config.yaml
num_classes: 9
encoder_norm: "layernorm"
encoder_activation: "gelu_tanh"
encoder_bias: "all"
encoder_layer_scale_init: 1.0
encoder_slots_per_expert: 2
encoder_conv_stem: false
decoder_weight_standardization: false
decoder_block: "basic"
residual_init: "zero_last"
learning_rate: 0.017
l1_shrink: 0.003
max_steps: 5900
Rows from block 6 of the encoder of a small segmentation model, named by matrix and row number. Rows with one number belong to one neuron. Each number is 128 + 32 x the weight over its row's rms, rounded and kept within 0 to 255. All counts start at 0. Numbers have three digits each.
After each neuron's rows are labels from the 100 images, of 14976, where the neuron reaches its highest value: "lies over" is the class under the peak; "strongest on" is what is common among them. Only what is clearly more common there than usual is listed. The data: close-ups of made-up surfaces with and without defects.
# fc1: MLP up (encoder.blocks.6.mlp.fc1.weight, 1152x192), inputs 128-191
# fc2: MLP down (encoder.blocks.6.mlp.fc2.weight, 192x1152, transposed), outputs 128-191

fc1.634:127138080080126101141121190130160109138131164137105126115102139155122109118123120089157105151106089127090103166134129193113090134147115129136164176127157127142132127077189072111183118112171157
fc2.634:078105125118137179089155134107143128130128113094134128126073120107156062135165173165122108080132115146132107138122138124116128125184093127122175112129147102093128114129002103126132084125151133
lies over: smear
strongest on: smear; tiles; circuit traces

fc1.21:149140062137123127062122115140120086099191182071135139126129142152100151135131145118082068127112154149136085117091162128149140063130143102133124075204127140141155123109131121154128150118255152
fc2.21:127129150137138126069138154123134172108145100085121156123129132119106069074141120104146164109114131128128160122168134128098136144115059140044124129066143177102098162122128130167123109091059084
lies over: smear
strongest on: smear; tiles; wire mesh

fc1.198:111153137118105123113116170143097130088127131131144075134095163126136193130126106169195091084191126101099140080163159153201098076131119109100131072177203115162129120125104117108164125139130148
fc2.198:000126123128134115092130106147119129137153150130128127090129130127125118129143160129133126122130128148133114126128093118089131131131132126118112159148122130129127129134135128118124118128129105
lies over: smear
strongest on: smear; circuit traces; wire mesh

fc1.567:209076075159169071128123155121134054107121121097124154150116126121121075079109140166136105080136121189167134137105121091135124108159196120108124158091123188130114113164114069156132159135118100
fc2.567:072134170122066127127125129102096126118159127138166170135126137128141105151135151131121071135140129118132095127141000144141123128143128129179138108128139133128158118112124128128166112066128185
lies over: smear
strongest on: circuit traces; smear

fc1.468:129162164168192093087143094074110165142080105125113106163151222170099065090168108131099106135170149100138135107108163192072084013070127155154100137118128134134146131110107069147086126120144120
fc2.468:190084178075127096098190122137038092124090133100124117128114118134158131161098126114106161107106127145108195118106129128138157128074129112127179079036141095093137154082086150112138088169173128
lies over: smear
strongest on: smear; circuit traces

fc1.447:142124125118148102059124106132099119127118143128090122125212093153125105085129173081079134067110141130110138127159136077111177118123103085131129122199120140136104182107097148197127113145120153
fc2.447:115103205071130121103106144176128153144156146129139133126117120082124168169159146191128120118124133125131124141078133103150122110082133165130143116128111130150093124128125128100121128111128102
lies over: bright spot
strongest on: bright spot

fc1.446:112143199145088120093135122178088110137163122080151108131151129127152136165133117142152126096095111155086108088112129185144158066112123140116194087118156136124105103165041044143126102102154120
fc2.446:157125035133134129110091137088128155128170172109128124105124171150163141109148148136098135126121127127069146133182180160131026120134105126065140123116150140107117172117138168192199161119121058
lies over: smear
strongest on: smear; circuit traces; wire mesh

fc1.89:112057138149119141038130140144152179145144071098134126157122104129138155130135089138148086105103136099127182144100112236111116168148137140150070083106162130058167175114089103149177147098122182
fc2.89:128126128151128088074128119164128125116132092128141130111128113130202128128128089114128160111166128128128128128128134128128140128092128084127128119106098128213128075128128130095181119055142172
lies over: smear
strongest on: smear; wire mesh; circuit traces

fc1.657:164127110095162165099157218137125120096141127032129132139130156127128117149107122122139155109129150197089132169127133080145132083149036139113099127172112123148125063095091103129116107142160130
fc2.657:128128184128128128128000129128150122137128128177137128133128128128142141125102128128128128128139128128128128128128128217129034124128181128128128128122128128128128128216128128128128128128128128
lies over: bright spot
strongest on: circuit traces; bright spot; scratch

fc1.400:173106160148131131124080164132146123158182131078141064143175132180109123175128135146194067115131169110100121122183115141143096066101121193151078109130172138173077052167119122189080085100113114
fc2.400:125114084114078138127128126143157127117126146117031145128123189139135127129149088126127048209161111130098184053153130218172128136173130123094093121132095131130128122128096141129124076128102123
lies over: dent
strongest on: carpet; dent

fc1.37:133115104129088077135148127062169108142157121150138100153097122157136162113116171172122094101157170096130160077108114160044106086120077118139083130137135147141104100159113112134148156142108087
fc2.37:119135129128209115128128137098119214128126137185136117122121132161134136100129122022127141153125080122141157136128216127144135173127170133115121149161128255101158116148135143138175120116078131
lies over: smear
strongest on: smear; circuit traces; woven cloth

fc1.686:165117135150114091139067128134134133118140102177038134133133145113127111103164173185137053072108115143139115113119119132159120061133150115114104146119156128113149061112087140135155080083131141
fc2.686:122131150099161053112129110149177125136044144170124138161128097059131145128194135098064155139103147125146137129127128130137139048157113153128108077112129173095103242089138172128156120128155126
lies over: smear
strongest on: tiles; smear

fc1.348:129151126188132077098138101149102135160116085126126122155121162134145095164116165124118080121111095125139105108108151136080163143187140154116130083072128127127072123159055134171154132122103129
fc2.348:115066052133130120119149121129133075132145081139168137130112127173129128133155133108102130117123119160160129134150194102079128093144156095106140112135127109122158101059175075131143135131148148
lies over: smear
strongest on: smear; wire mesh; circuit traces

fc1.613:116000221078101146138140117114108135141126169134127082133145134128112126100054144154119085114141064083129129159163136159151130106167103165128128122075112149129091035142110189067116089093062102
fc2.613:131146127104129129136127098149140126141108114144062140157088030123100206057155117128125192151121125135108126158128147127129134127147126122122128123113128130094146083054188111126128200134129126
lies over: dent
strongest on: tiles; dent

fc1.708:062150128182133154129124155157132126241145180030129137128078125154121081146071095084122128140126050167130155152105177097146098086123171098105134104111154156139154186130082102089122091135112105
fc2.708:100134136123130131128144214147128150097122128132157128144110125132129105118145134101127117098125125123113128137130059160202098135129088096124132070118126124113097132134062146137101140128124070
lies over: smear
strongest on: smear; wire mesh; circuit traces

fc1.766:087095140138155163131146060111049083165137116053144171146092128146043103134134148120144128094143068138137115125103147141105144076133141134126151083173128142124103164172116050141121177159073090
fc2.766:114138188143128128165130131083138145128130156129126121111123155135137137158156134127141079111094128129122112081108000119116140164089079136143083130161138128107088143078118234154117097157109122
lies over: smear
strongest on: smear; circuit traces